A small image classifier, trained from scratch.
Model: 11.5M parameters, 32-pixel images, arch vit, activation gelu, patch size [4, 4], layers 6.
Training: soap at rate 0.00089, 11400 steps, batches of 384.
Data: 48750 training examples, 89.8 epochs.
Rows from block 3 of a small image classifier, named by matrix and row number. Rows with one number within an expert belong to one neuron, the router's apart. Each number is 500 + 25 x the weight over its row's rms, rounded and kept within 0 to 999. All counts start at 0. Numbers have three digits each.
Before each expert's rows are labels from the 100 images, of 14848, where the router gives the expert most weight on average: "strongest on" is what is common among them; "patch colour" is the nearest of a few named colours to the mean colour under the peak. Only what is clearly more common there than usual is listed. The data: coloured fractals of 300 iterated function systems on busy backdrops. In brackets: how many of the 100, against the usual share in percent.
# router: slot weights (model.blocks.3.mlp.router.weight, 8x384, trained with AdamW), inputs 64-127
# up: expert up (model.blocks.3.mlp.up, 4x384x384), inputs 64-127
# down: expert down (model.blocks.3.mlp.down, 4x384x384, transposed), outputs 64-127

# expert 1
strongest on: black (78 vs 8.5); sparse (77 vs 29.8)
patch colour: pink (45 vs 20.6)
router.2:485518506494490453491489524532519470496572487501536537523470518543476491498505501427528469483501493552494467528484507487459481493521503504476496478453502502479486494471472462550554493455485504
router.3:482467506478515453497510516506529484453572509500503555503515541541510515503503486490521481512506509536476504516512548530507478523531480494494502496479509547478498514469493483515485502490505460
up.0:491486481514514515434508503517485521519521513514465483474482519500519502465571471456496493497501532469491527459485563475487540519478509491514477527491494489537464536485471482503476514502475506
down.0:482531500490516495484475479513461492495535464496510545515514494497522545539518532543502521448508479486474453533499491523498529456499475429521492496493498500546481469497500513534465528509488468
up.1:504495518504541487489556508549526490495496502487506467464537503524501469522512477521475537504480550477515537473492500490519489495533490479463486505449474472477498503457479505493500523456524495
down.1:499480523468509483508468513526475477477521483474493512505495488528514540457461507503480466515483492502503467516491492494492507481472462513539503491494500530477492520508532512503495518511441539
up.2:545479503565544488508497519474503468504553495445510516551482457518495522513470446514509516527464465517520483505488505484536485551493518472489553491489490494496523475523493466483505467519517491
down.2:508461487459471493495482451507489485511497466500449464540492501484464493503518482460483507499469498497491500539504477474530477470506512561497499525515478490523479504491538524480515500474491494
up.3:477520478481529506524498487450500526501493499487510533530490526536503529518512508496478467536485515518492501475503464479505503502537495505527545493478541438478481488463524457532447512584521505
down.3:441486522484495510486546500518477542482515486488492516544475487502480496552497495506491485527480492535493475466511540510502473480499505497502520523507513503534435496504529548489510479494519475
up.4:501528512482536520542550527539480465549554538486501463516506461466496481527473485519503497527537495504512503498515482487512460477525511526510510522443507469498484514529475524496501479538489425
down.4:515481512526473496504506558525491491442475476513508476552512524492504490460475472507502467463537454513491483472434503489511489524520489491514462508509501505528472518484478498500513533455477515
up.5:499496498441500485485503508524469513529486507498468514508477486456492537464523495506552540515494489531486514487513501510535493472471547515501493511485513514510512492499488458468516539459527513
down.5:495489529491519521526473493473501505502489482444520501474475496508511486495470538511472465513492543522499512489548518508489488523498511492499480509521462462476488508510444493494529526489438496
up.6:485543555496508496504489469475468497457585512496543490491507492517497486490538465494476447490475502482528423507509523478497480497500508473487486551526464521478523480486499482507492511525533493
down.6:564519489516511470468512478519497491543494491530514466520504530507528507519506511517499455520497476490503541560524524523506480483470529469491464456525528479499442504541522499543498484547469457
up.7:481464452505468503508479511462531510437539564526470533532516486499502508497517503538491469497487476521515464548491544533454513497455491476508497508493494499520503507511502512515458511514494478
down.7:486487486477419471522496564506481487533497473497506495503507483521512503466475494466458537456482533471503497502463484515470494454452523526498513473483496546500523521505511514480494506592476484
up.8:510457505513539515463463505503472534483489499506495540487465479465500526482525507536471496512486487530468529486488476507533548508532503502511491492453568471442488512517462459509481519505496509
down.8:513504523502448529510518509514451495484544506513507496499475511490442508460442516486515560508488470493501494490478500442497452461530490494529497517502500520522511517525469501561505517531477485
up.9:505472465558461481503509479492468518488509518488539523532482498481513496491492491517540519477495464484520484480499487519545504514522493541482486466522476516489483507503503510443556481494502550
down.9:502508475511481518462492544530519467507504484505498501549513502547487495496517455512471484526491475508501499526490506461519494472487464484510502515483449481513486524506520505543516529481496496
up.10:470516511503488504535490461523513525500519487484529527519492480514523477512519448530480488519488517493475496499501500527496486515492486468492508490493488511506497516498489519520503476512545538
down.10:505510497507482447491506491480488482499450547512508476499502496495495479493510516536513493475532482497503510521555453519505480526499477514452454525514486498472483487510468465510439544498485553
up.11:445483495515533471542478468521536541521513518525498523539515474540514467542506484477493476517478521546497504508506495473475465512459488496485510520501454476495473526543478493492464480486508495
down.11:475524489514502518507469492490490532532508474523515494499483534516486497497525490481546523517510520492467478514493473493494521507500504467509496499506496506552477490479550515510463512508480467
up.12:509479472497491510536507441544471545487464518516459488512575508495495486507515451529550454493488517503514500526500474530503520513509469493527464492537502484506530509554507503521477487553539456
down.12:499515473539534490503486454500519535485491535522465478493531495522490497520550533520522505497517487474503479552504488504517504546550529510481483496471494491478544475487530494517465491504541533
up.13:474513479495509518496456497481523472479464482526527474452505495487502563566496473531510511465479488478510515558489512520484518513508488465512491484507507516485518497501510504458499497506463495
down.13:503463500468506517526514470507468512508508485535477561491537490484508484513535454512491468473493541526505500498498496502473556528470480494508527484480479525497521525525527477547518517495506551
up.14:482477520461462437504499526546539487488504489500509461482495487488492489481519539544465504461524479521553494484531521543502481500489472497508500494514518487490498482444481481473470500455528511
down.14:521484485517535510549497528463504496553502531517515491470495511494513501499466514507508502531483519501501521519488486481506492497509509535499481507468546544460509485513510501521484463521461454
up.15:518503470501506502488513491475543513521493520524531470543517519518464472520545490525489504533504491506486506493483509533467508487537515476541512494501516493485502492471487538447514530520522493
down.15:491466486499489501482542504539506495481543534483488505528520491494507507488502488499513494495526544518523517490530524534434458523485506527524485557497477525500514532506507485486527523499490548
up.16:491474482471495490454491531478513459457488542533499503511506461501520491531519488553495486504456468482510493501535506518488466502475502477440492558524491486513481489516533480469475509484511508
down.16:488471521526495504497491500531523495459516447489524542531514535524510490492518490470512475467474535544522478487494490498523507483500486450515500475532515559501456535502495515502460498524464508
up.17:492498520478504482501493513507469498442555527476468489462460530508483472477515496483537527497470542506491477472573463530476474485488477504511513520502519468507469520483485499504513506487512488
down.17:430467510495489478484501496504452477465505508520514495505501460480502506518534516490492526509520479461520507499456518520460485476510493455564497488491526452515525498515485534537537569499504480
up.18:502521474477508488450483488477462528511481469471502495466507528576502518518508483518541522516486511477524499472503499468467504489551478542511529497496495480490488479469502524489483500487535472
down.18:504507514484483534501522475525507500475497510494494486519489498441527518487498521497500488532511475509495479501459488486536520531522475514531515484495507494491558505491488480484520480542487507
up.19:529515520518521481507531516500514523489526504496488509492558503488504489484538526500469505492533516492511522481511544487495509508479528476490498487534455595519514461504513472465506497471489487
down.19:510552472515494536478483488513467446520525471482514460472518523501512500485512517520503469496472508517493480533497528498510480471519492505503503506484506500515491513489500521534504523497484542
up.20:503505508521475475465466502504468496513497522481518506492558497519556495508465485494477502545518521495496479475512490494525458550480517470539489506500491557471466451464489512525488516499518509
down.20:482476516428460529482472506472453513501478461459512494487508514488476479495526518514472481484500522498505469504479460509507513465489501501537495469471504471478499509473540502499512505504461530
up.21:551511525514466491520512527510463509524458527511472495528515506506493522525525523506517482488494490518483506479530523489510485468468491462526525487484453485513461474502482509510520502500530447
down.21:510480518541496482458524491495502496514518476483506544481481482502496483504471486485483480474525507561494500490495485483521502492510473510461483510521467512497533531476490466532513517493494528

# expert 3
strongest on: grey (100 vs 8.5)
patch colour: brown (79 vs 25.2)
router.6:476459521527543515513542463476507527469481473519512481469523519451523472483460511495474513485501480513519499490529503511489523505539485522523511481497482501534506505483469529540487478507539489
router.7:480481529570521532492512498488496535489510492518485466498496507505498475493506530516465544497459474472477553460520482473509515511535497505553477491497490442499491500520498530501500495485518535
up.0:482504480471447468525537471467511546475466466516479492514536518498492541530465475464474485510491487520532485508558490554522515506437502514490475496482481496441510505486519517502478528504491496
down.0:503500494481493502506487507482474491553493506519501500494461513513488503488493541473507491501547567462482543507488468457546489551484544496510447501463517474485543491467535478493478501470502495
up.1:562554487478496509504466543485478505479503572530492489515476498512439548487515489519496515521488513522481509511497537509482520492485528503508517462567512504484510473527503483476553493511523506
down.1:476498533464508487560491524536515475440505519517489490515469509506520491473525473513547465502476556521545506530517507521538517517503512455503475555504431527508483547518470482495545479521529461
up.2:512560527491495479470469497516487490492558448520495498497499466507493487522473509507533485505518535497497501488478490514529517522520507517457522485471513520514454517525508487483499474523488471
down.2:490494521524462488472489544454524494564484489498475496485508485502469516496529497499501508477453482520542524539514517449542548515526521481523515475516523507464463517499444485480524496478491485
up.3:471485549516455467492519439534485483514506525506517528477492448538525515505501457476515521482490525512545536483509510476534492486518490490483482476523494517478469520516510532523494475478556454
down.3:502483475512486500525475533502482476509538534497487509540496514515457515535520520494518486492524417486507520510496473524537466584502502519498533520489504456538525474500518480484534480479508505
up.4:510514484536504510484493471493528484506494478446550487477534483515522504530529491495482474477533528510524496486476493500494484513464487477506477507487525496491534505466499463527482493498482526
down.4:490446530480477513502548504478494462487529527538499479487512500482449519432477483505529536523541504501504471523520507480512497538488455517551551535526474504531420503498488487478462500491498523
up.5:464494497466511483545454491501521475533545511557483490473506504519479498480493495513567507524487496523468456538502504492503542485513523517468481492479493514508501508515520465496526458496486477
down.5:558504517492482431484525496496505511509470463482480499477476491512518498494542497501499465536525494511515522458518483545512510482479496472472487534492459484438489444495506503467518491492498478
up.6:486545466479466528504534469508511532533520456512544461471491452482518507476551509484499499498484544553545504519499512512472485505510517493488472499496502521482493511519466523508503485514483518
down.6:511501487522515524476531475493465464555510513461505507485442503438456471492456454473482503506510474456490499546475502511467489517467454536474482478514484518481513456496474487517503491493485473
up.7:542503463521505518469505511502455521477473515485457516510530488460533476514510530483481520512477475542507484492537470525482517519474535527509488498479546464481487486485499530482481510493464482
down.7:465535473502511483558546494511521552496477496506475472473463495523500490509470515517497476511519500489533473458509449505566509453451526480523526530506518543529530456525475487532519455470499485
up.8:520475495462515450529478496537505497505473476459490515495491519533491531492517501500483522495523510526531460520466496508490487498492533504489469493554486536505517457494483479499524540504511502
down.8:474551488503544494532485513481485480511532537538488462500473499522462459453512503514530488496491534444504514521503477534493482492504503497487510488484490517482492488481464505429514516500498486
up.9:534508465518560493493537501527505511508441454492486469491524503448492500533478507500467481494514465506512498531510466529464473494521523479438511502486510569502500512487489501526494511474463491
down.9:491485494501500509503486506479512472473534482495487523535505471540517501468497502474530507491462470489489530478505501483504505537484488507529538456487495483497491501495506502512534467552498498
up.10:460524510537490494447496473484528536516513447460484485531501497562498552482541518500474494536500508511503531471483515526488519493498471484533492528447515477469498487470462491473497508497502560
down.10:525453498545484539462485483487488537537517487505507556492529510496506495506473506542476488531506456473491533509534573525525523520456473493515485523544547525493512442468553497486466496514515517
up.11:506455526491480496515486543506486497488466493536491456457513497466504501491478483491534480476505484489472517494490498506435505514527529505470553432533476527459536502494525476494520502485466510
down.11:500474537534498498531515480519526520505501479505533507565508530513516539500515517484469489502470458534483509516506478519476491509500509472534514507497501545523478468481509516467465501523569485
up.12:508474477524502530490495484504511533512508524508513563494487493510476549497466478530474485510457492500516523494586500529470495511486522445515464488512473463499509493479515499547529542489452517
down.12:534546482522506488523501494495488491498523511499527497515500460487537529522488445494505480517482523472490508474458490519487537471531466507495444485511487469510519484452482521488506487456552501
up.13:502450476457508454488527525494536474525504512511475500527519521561516507539528506498522503494507557495506527477547488508506501488446497485526466462515515541474500480493501470492502531503483492
down.13:530514506509519469536539498497474492532491461504499498477480523519473486445531488522477514550520482525476470462486465539473503502470485459476518536483502449523525496506475469488488518548493473
up.14:495495490510502500461495480486521508517520479503490472514503528562500505501516542473517555484515479473513521503484501483512492531500513481514471485507519522510475491481472409507538509543548572
down.14:536489473514497544485460504508525505479508499540540496527504485522506503490513519518498523545504501519450526511459540518505495519473515479534503536520486506521522464491504521485467514498492431
up.15:520465469543492503531506473526519477512459536485488511484519517483527508470519528517526489490517496540514459494458485516520558503519510503489504488529492468483506475514491542478492470481531532
down.15:513511520552534446520478484470477460511503492504496505489528500509507503470457505499496502500476531518471533535481487494492504492510527456527565481498476500503522428526559529521474522449482469
up.16:517508547498513514474444500494489500475474498509477489516533476516499513490462521503449491527460450536472508517479463474493539482522510529486491486481502532496482463579498486472481492474506520
down.16:523459452543490489489531552520489487497460519499465495542482499486499528482481513521498555475517459466515527469512531489507526514499455483517457544500522450517545479431530507530528518546482447
up.17:459492534463490473492500530502521518518468474500483475477527547519488542498506479476476500472501506512516538516527527520484486469474487539510480480513466538517504507502512491459479515471470498
down.17:493507468486484458505515456450461535497435500536480479487515487540513523509494486485506515507523516473488476516496470529511506474497508455460513501496526501483520503487512497524528494510521503
up.18:455490515509523517500506528503488521548539513484478513496511518471513511505489458504482495487515471494519458494544508529488478510513480480530482468480408584572494510502516543481476487550496504
down.18:529463530505531526478467531502507479482491421486504470503472498528471500464491513499528508542519471512528504516485489498549540516495544504508479533539519484479499537482494451477547475487533483
up.19:507503479488493505535529497496492499519477537491537487535486507561519508467485525471492499481514488505483516543493488522524509501467539494453516530513465516490551502531500476537491452540505489
down.19:519524488470531484465503506450506531496567501528523462446490539500492472471488456490501512480469538529509494481539479483472533474529531521523505519487556516480478505534473481509494514495532485
up.20:505523500489535507479491512500521474464459489497491445484479467481489501519512435481466509505517488507492464558559533532462490491505527471475491487493462500526499516465492506510493506512523508
down.20:476535502490485510554490479480468523475513483498504506467473527518495478508470500512525508474467530478515523493474479468475529510517475514481468517503529500530479505471489506509508529491524530
up.21:506503477499531586522544501491457513503487550520515522466498462442549481499505510513489520523515513527464518508468495509491521489491473521501499499497513497513490454454542466500532462525480528
down.21:487564517476501489499478491481528538485480490539479537499535535524471483507451531512518492459495472467598512507536473517526547481501538493489495468510525483483500555521507500520448526507555454

# expert 2
strongest on: sparse (90 vs 29.8); pink (85 vs 8.2)
patch colour: brown (64 vs 25.2)
router.4:509528517496475490505496467545458491492493564530483478508539483466539517496511477549527519491510501485485476500502540524499524507479508472533469516537501509481486530518475493482457491508530481
router.5:540525473499466479519467487526477481490507523517469504511543487471533504492452501510515470502502522496480462478551502524499479504505495491446562529504524509493469484505468506496483507557467488
up.0:512464473511521513478467506505507499510494508531509490519481525483517539522482459509506542483504488507533542516508476492539543514478513524513433485497509532503503495545524496461491477486495468
down.0:496510514551514553460523457492481506465457489501472523439494454517489510492494508528527478481435539522505465500506534531538593459511476495469471514498444501494480495499515526506495507432513486
up.1:480524488485483451487491481523483490528451517532466491513528496496536494501514535418515486484466515538490485504502530529507482531527503503510512484502470482489492481473449535517483478502526518
down.1:519524487499490460466498529471478444496511491479511470492518558508483499460488483540492513473418506478447522542483484446546529462468498505518494516534504521535487510477513483523494522496514478
up.2:498496490470521513509539496473520507523481488423478535532455498503520504510515518511494523493484470500502552476479510477511499500469494522531521489491491473495466517496526550515503520517507482
down.2:490503497490523483482466511520462505515472487544495505504455467539510454509458510478473518475519461462481517488475443539492450448458511462551477522491459486483504468511475501464452526485486498
up.3:449472492523502527497497502498452439481509545526513486525501502493484523488493515502536501493529492518547522532489452524490531492463487524523519533494452466531517514528500519519503542498519482
down.3:500528506499528442530517473505546507484486481463506503501506517537520490536519462502463454544488530529460553509481507471501516505544495514472513548489483509473469523483495502508486494465493514
up.4:505471538448496489517489515492499491511445540506536471515495516507503490507477504473562492455507509516541448529497483502502490482502507494497553495496478487517510510500481547463491526515507538
down.4:509534501497507459525522514488480517495504515501491495497500490411486508477520517477543553488511470490533455470505527484512473489481530501540494522518484514504469555473548480485522486553485449
up.5:481487505549514505488508523527498503487513475513522461528507501493487483509500505512528508496490480474482528474520505481505499506517503498514510547482531519480486532470482508499468506520483471
down.5:551505522480474507491469497508504467542551503506552523513522525512500504498459499525453491471511478499492519475543500492491519490496519491471520502463459495480479502455541463487518470519484498
up.6:473486479519503504471507508507559528506490493492547480477492507483442462494465481433510492532492466474517506470478496513519475505497515487453501485543517504524514425506509475537518505462489560
down.6:520496502533488489473516522487521483471488489470456485470477509457498522528473467492531507543521502481493444490525515464543494502507503476515471510481511528483466502510510486501486483542524497
up.7:508471528534508496446515516521454540463516522500503508489460498495522508465505488479498523496504508509493537474526573449492511482534491495531510506552537494468486497480467534523454480485466521
down.7:477495512488483548553481509496547503481508532497472476567496489494503468474500452495473456513517518480513486536502449508534511536509482477537476518459500490544524502535570478467524520509460547
up.8:491534497494529523513498516464514518478482447489488490520462495496493508493535454512516498474515489498468471478509502478516533478511509459553454485495449502491525547517503485493524514512547509
down.8:500482524522475529544454522478511488500506530496498494485509476481504533478479463520510489493510443488466492493456495551492513559512478507527509492548487504503520475493531512431494485531511520
up.9:484509544530498513492504477540525451479476468525480519505526508477490496476463501519498479516508485475513520511530465509492545501530475500488498480478511522526491480501500498519493479471463471
down.9:507464491487509548507455508548526489517512544485521467521460520522495556471494475507497500500513542503485458507508490471488490483500527535534488528499509507485504525503509485485466478454505539
up.10:550489522495489496514501521481502496506525546501481485481515507486504509525479517499509508498466502496510464487509489479493492482493509510488529542507492444502516505505528494497530458465483518
down.10:502507489486540493488457526477487474494493506527488499509501523507515457505480529505502495457561512473516402506529476501520503520480492527523480464469462503521543505499481505479536499479456540
up.11:501536503458467490480470522494541511464508531487457457519484517508504486488506497515468486511536524515531546506501489500464484515535488520513499535475478520509528509467492514478486461526491490
down.11:486544504504490522475516521493500494514505478485507499477452504454500526499517471495528525516531504473517497497516502503501570525486516537500515525487580454491449545526471453490474474516470524
up.12:536565530467511526536515511525501508480539505524470462553510513484504491499527485504513548507496463492547478495506482499484489488512496495533483510440459497476498518569507491497506503520497489
down.12:476470460482461487567528533529510502540517501497473494518481531507522506485522477511520516515500475484475477509512521529490467505500473521501487468509523525523490480498487478486515544506511506
up.13:501486469479460518484527512500478446498573519478500505513528495521530523518495477535497517483482477484480500491529512499518468552461490497499520480543550479499472474484494505500511494543485503
down.13:471530548501502524511475521496507524486472495502468492499500523467509492507510521496573506492571503476469472491505469515527475536509548488508591525505514520533533466531500485496449509535491458
up.14:468465479483499489522524463505488516513508464504458552532510497510532471478508511471477512491450509507513529510501507529507538488542478499485504510461498499542486466530493524503537497491466470
down.14:499489530532481519499518537552506527508481530486489472495535543477501520487533519470495463537510495488492474474514501468466510500542496455545474471505463495552476529528481533515522505535514499
up.15:527569539513562517486468484502458446554470534507494511513509458538486506488501494493514493489491509514505503477514468539495470496523499518514464541421482516454503504494507487498505492491531518
down.15:466494503502505524547516529506499498505550518520472523479487508475490506515486463524495518462478451508504504513495551499491509507496527516512488488525517554500501510472504463479493475487528512
up.16:527496502539465532484445542514542544495490496466498514485523524555511503460474481491509496461506487457473534477518466509496520513496476440531485516508491532507479473494501459502492512495540509
down.16:451489505469479550461464486464461468512508528503489510501488504452492502496496460467539462508513498500503514464473509539486498489472496457512532492483557505511526461505500504510490493465476485
up.17:512520493481527477543475513528510517509475493499515494471478515481478493513505551481454493534508525494535538502516486496498515498529497513508509509516542448531516516502530456517516454462509493
down.17:497471505499466505494500529543479535503519496497460487465483480480522446514497512457450545509458550521516422501513478521490479488485486495504467466484490528529489510515525515477499519501484509
up.18:522508478475488512540510503524485482489500483501515550496509505519498505497504502491516506526514483484509515538475485487472573523486507508465499517465487557497526509506509481505557553533496467
down.18:470505517484520492487520492497522481453514502500506483480555497467509528517490499491506472565523510482484487439517481502482483510549482461482476501506468485490489470489463535530506542535486507
up.19:542493525492519483521455507486482493527501521527501475494458520544478491498482485530497528516476476458509489459523458494506528498488488524527531497516474511570510479502484470536502489507480510
down.19:474511517486502489517509454518517490484500496500510469491496501475502515472508459484521459499470533499485500541516503499520508510537471514497510474492459507502506531477466497465572518445523534
up.20:548521512471542463535496498514472488492450527521458511514499466465530492527519487492460526487471481476445531486500486515526462489530531525516484489451466521535498538488482507523540510496497515
down.20:515495471522487518493504550558522509526502496495490465477468508484483503513439464505508536467520506499538477506492466479530502528456508457515441450494514510470529539521514502481511535506501494
up.21:523529505529455564517519456478516477491480484494503497548513436533493462505496495503548487529506486520544479531516500501518497491507491508502513506498468487472507507500482455478483552571481502
down.21:482479506489513454481508529492502530522521530500516484480503534476477473506491472493543489493521519490498512453515500475487515496475498505526494506526523489448505558497517510549479507494504487

# expert 0
strongest on: red (91 vs 8.3); sparse (62 vs 29.8)
patch colour: pink (46 vs 20.6)
router.0:524485483470497531499488468463490513480447484437506511524500484506465494486509446547508526521509479490532508479522468489566529486486491510456503487534499444498507488487496463485482522487470504
router.1:527513516492516513480527454478545518524469483469522449507465474547531519518504491528462445536496522503496482521515471492504541505533515491519521507549490514517507479487506446501507501533513519
up.0:517510470488521493508508476449477487534529487448512488476496484521571505486519487485516495501526536481481515504507425514505479531527503509482542501528528490471544528486515510511509482496570485
down.0:505511509478507531470480528505492490484446482510526481497507478498500469513463512527519478528522483561469528495464486502502499502503532522499509497484507516483486513520509491495484447514452466
up.1:464515491481544519464506463549477479535537530489495474503505540525524501478535478488552477544534519527478546504488484477493489503529512486543505506458487495483511505495534489501484512507499493
down.1:525480493465498466519538477511458502470490502531526518487476481495530490530519490515463477556502522456485497512533496493517495493488455534521540489518463541532511510494541517504494526495531515
up.2:481443488488530533480463488500460515526490503523515508496514514494507505496476525484492539499468464537534499564475464497504523513448518472451502525549498482549496511497485514513454471501540486
down.2:522506524564467539479540478500494477515517517540512528481507496567508539516495474523471493462494473487467509479495502505507496506513493499509510488538525521523486499456498468450534543495473475
up.3:512507498462503497499502507479477508494489487481538527533514495509515484488492486513473505497482478487550495512520562478509500491495528550479506492571486568524499455487550463508542499490541542
down.3:512499526472468464494488502505534465527461505513544546519503491481541500480509479473520531495530533478544495510525465492518488481480470480539521529566494502498524529483510503526457539511478527
up.4:510488488548544496507496488477475496479525540506470456498511525475504453494453486505525496484507490473488523490442495495514534516524493481479499476519488546506455494432517455515508486521483507
down.4:498472500505516499548503461534516491504478466502493502526492512507505486507485516506460486506479513483560489523509502488515488479479501460478518472510564491519528513511506542491479508506512481
up.5:462501513554527474493498532498540525501500468525495504492485489534496500486501520466469471506493517520511516462485501506441521495505497492530507503476501498476485498505528499490478475470503520
down.5:500482473519491530519451513487492512522454510490508524502507528495494483538550486502496523462483486463538491487481492510460563504503515494483490464482490500512535504477515488462546542544478490
up.6:527514552470508492517482528500512494483487529519504463477568472511463471510524469496464527486512487498508517513490533519472486487452497514542518526530491474475510501505532475471461461491542514
down.6:492513505506508480514522547540513520478527499536470476469507510489509480536483545472511503516466477522469452531570497502475494462515513484523497538465499510521520497605467536484513494501468465
up.7:471467475533520484484433564528492496498472497493467541524493511484471500478502475461469439526503563492492532460466473515518488492495508472494485515458528448523488545528478566466465514478503511
down.7:458478519499507507473542477516482504528516485491483475526491507493531486490502510497470483465484446493480528504485513496475482514477497525495467452438500511510459499514467499519512517490505488
up.8:467529487485470488516495510538469529541507543511504516473532502466514512503482519485509520478513504493528500495437523480531484490489473513492474513495435521501464505460501516533548492483508495
down.8:461488517468522531508481460495502472489483502464512446512519466488521476493509494483467493524443512507523493509542499497454476524473485459482502502490501510553460537503498489545480478525495460
up.9:481515487516472512544488502504533462515495500520556507511499468492482464488476481495468493503543518511504500482479468518540518472498479497491489512545558478553481483500518529509477511512465490
down.9:551520504466478509498477506497523481484505499525509494466483492506513502459512479485479521477493496484518489476514503497518517483555484481523498514508490484516508486483502454537496477508531477
up.10:519533496486466504478505503478480487481452534557509461505494539508486484499516488492503555463519493481493515515476489530507476490532502538505533527508557500529506507540495500481492556482502469
down.10:567487509519529494491493566447506526467515524459459465491493538476474491516462462474494547529491497459486478497524466463555521485492513483531500491499498493456508489546466524488513496490478482
up.11:514537529480481511501522503514468491476507489471482491502563515459483498488450518526488486531496506496543504494505547475503463518463510490477487474511485512465479487472466507478521466489476484
down.11:492513509463521463524510450517481474479482489450515521519452501519532512509504494490505509483521519494470523504508506492491481484494506503508447484511450490495461545487496460512509487514524492
up.12:492493471516488500502504537461502509507451510520460493479543491498485498499541502476497509511537466552474478534488470511512495486492470505512499525498469503473452462508487481508496474488478465
down.12:496499470485489469487545461517502465489516531444494520490503486504510521492460526510514506489470482454532498503479475519546520516484507523504480483503538477520495518507502525556458523499461557
up.13:494460492452505559493508503515519476491497469464524484504471502486475475528512519546472516524485483464518516496540546467532488515458505548515522467526520501465535466482507466465499494490479541
down.13:495519500427460488498522504520471506470534478453489461508497457509466480482466502502518535514492480483498469501494477512470510515505513519451485482487487523524521496482477463490528516523518483
up.14:527500501508495507437542468515494504496459559472535474509451503533500483503502480456491517483516448500507498512504468489481491499504500558511476530504522544521526523539509545527506514449485474
down.14:503466476502518485505526531488507535497499497466533515460511539480516483485511458467466535477496527489471514482479521479525497510509505529497477456556506484477560491540489508527512495483504479
up.15:530480479515462505519537465484525502494505528509469520471557491511514465513487484497527460485518502501499515515533505541521491541482509529480504526458537492471541504490494482505486483520511492
down.15:522506495465500503532477510495498490488483543497460522492516453550490488488483515516522499466530558528515546476502499531493505523528510492459529502484503540483517515507553479525470515495485504
up.16:511498463479473512486533533497500511455514495490504504465494506431494478492501508486489545483496499473474481518507493493475465494469533437477502524507486518509487524532520453477489488473520483
down.16:502510517489487459524529455499533433494499478496482487507500490500538527535506503478497464484482530468485537499457518524536464529512547511464508488523465472538452517495480474459525528494496544
up.17:495491489431528516490465461475509530505485434425525509511468497500466486486462471544511529482464508452526459519535496502533455521469495525510488499554515507493537440503509508495510480531475534
down.17:485502498491474520480516479501505487507503517521559519517475440523474533486510481529501519539506482498510480544496491533495522515469486489496540486531455490506512466475519409481470498524499486
up.18:490528490514501472471474518491484479488495523541474468515549522469481495493513516506536478471522521561501505494444499509512539479549497510521515505536524524486512503541479520477492483481508450
down.18:545517479536477528494550513498487531492511530534497536550488489481473481486541509498491505522511495485505465521504512522500515536483514513441489547530443519491520467526492474496521563483481511
up.19:459525494496478488534511489493456515498468509488495534499493500508456491495527513568534477509496501498491504488473505490516512539502498497532492498515504500520484483514536483528520516513473496
down.19:467518463437504512484476534489521468494476496490484486487510491487483548519477500521518492532525492541508491510483500504493498491492540534473507515500497511500505462513502486523478508547514515
up.20:488480498457478483501466541479513486455513524517480443541550525511504508511556514464486460475521529486492435528521470493473510478520466490479501512510497499499504499546513507508491503506531470
down.20:470552510486479572549533490549451469501455531465533514528519431501509506460525512521546510520519483547497488477533536519506553509500481492513527500505527514494482503511519488440519500532492481
up.21:509458493488505520476504463491502524499494449464534481489505499494508473529496464531488482533498457461463489498484491484556481527491488490507484513504492474458517430463511468463529464471496563
down.21:495508453507501495504510498484499490491505523476523516515482449496505518487490475533498536513517497517517486511504506472500533489493532485453464476490463522534472506465453471555490525523491503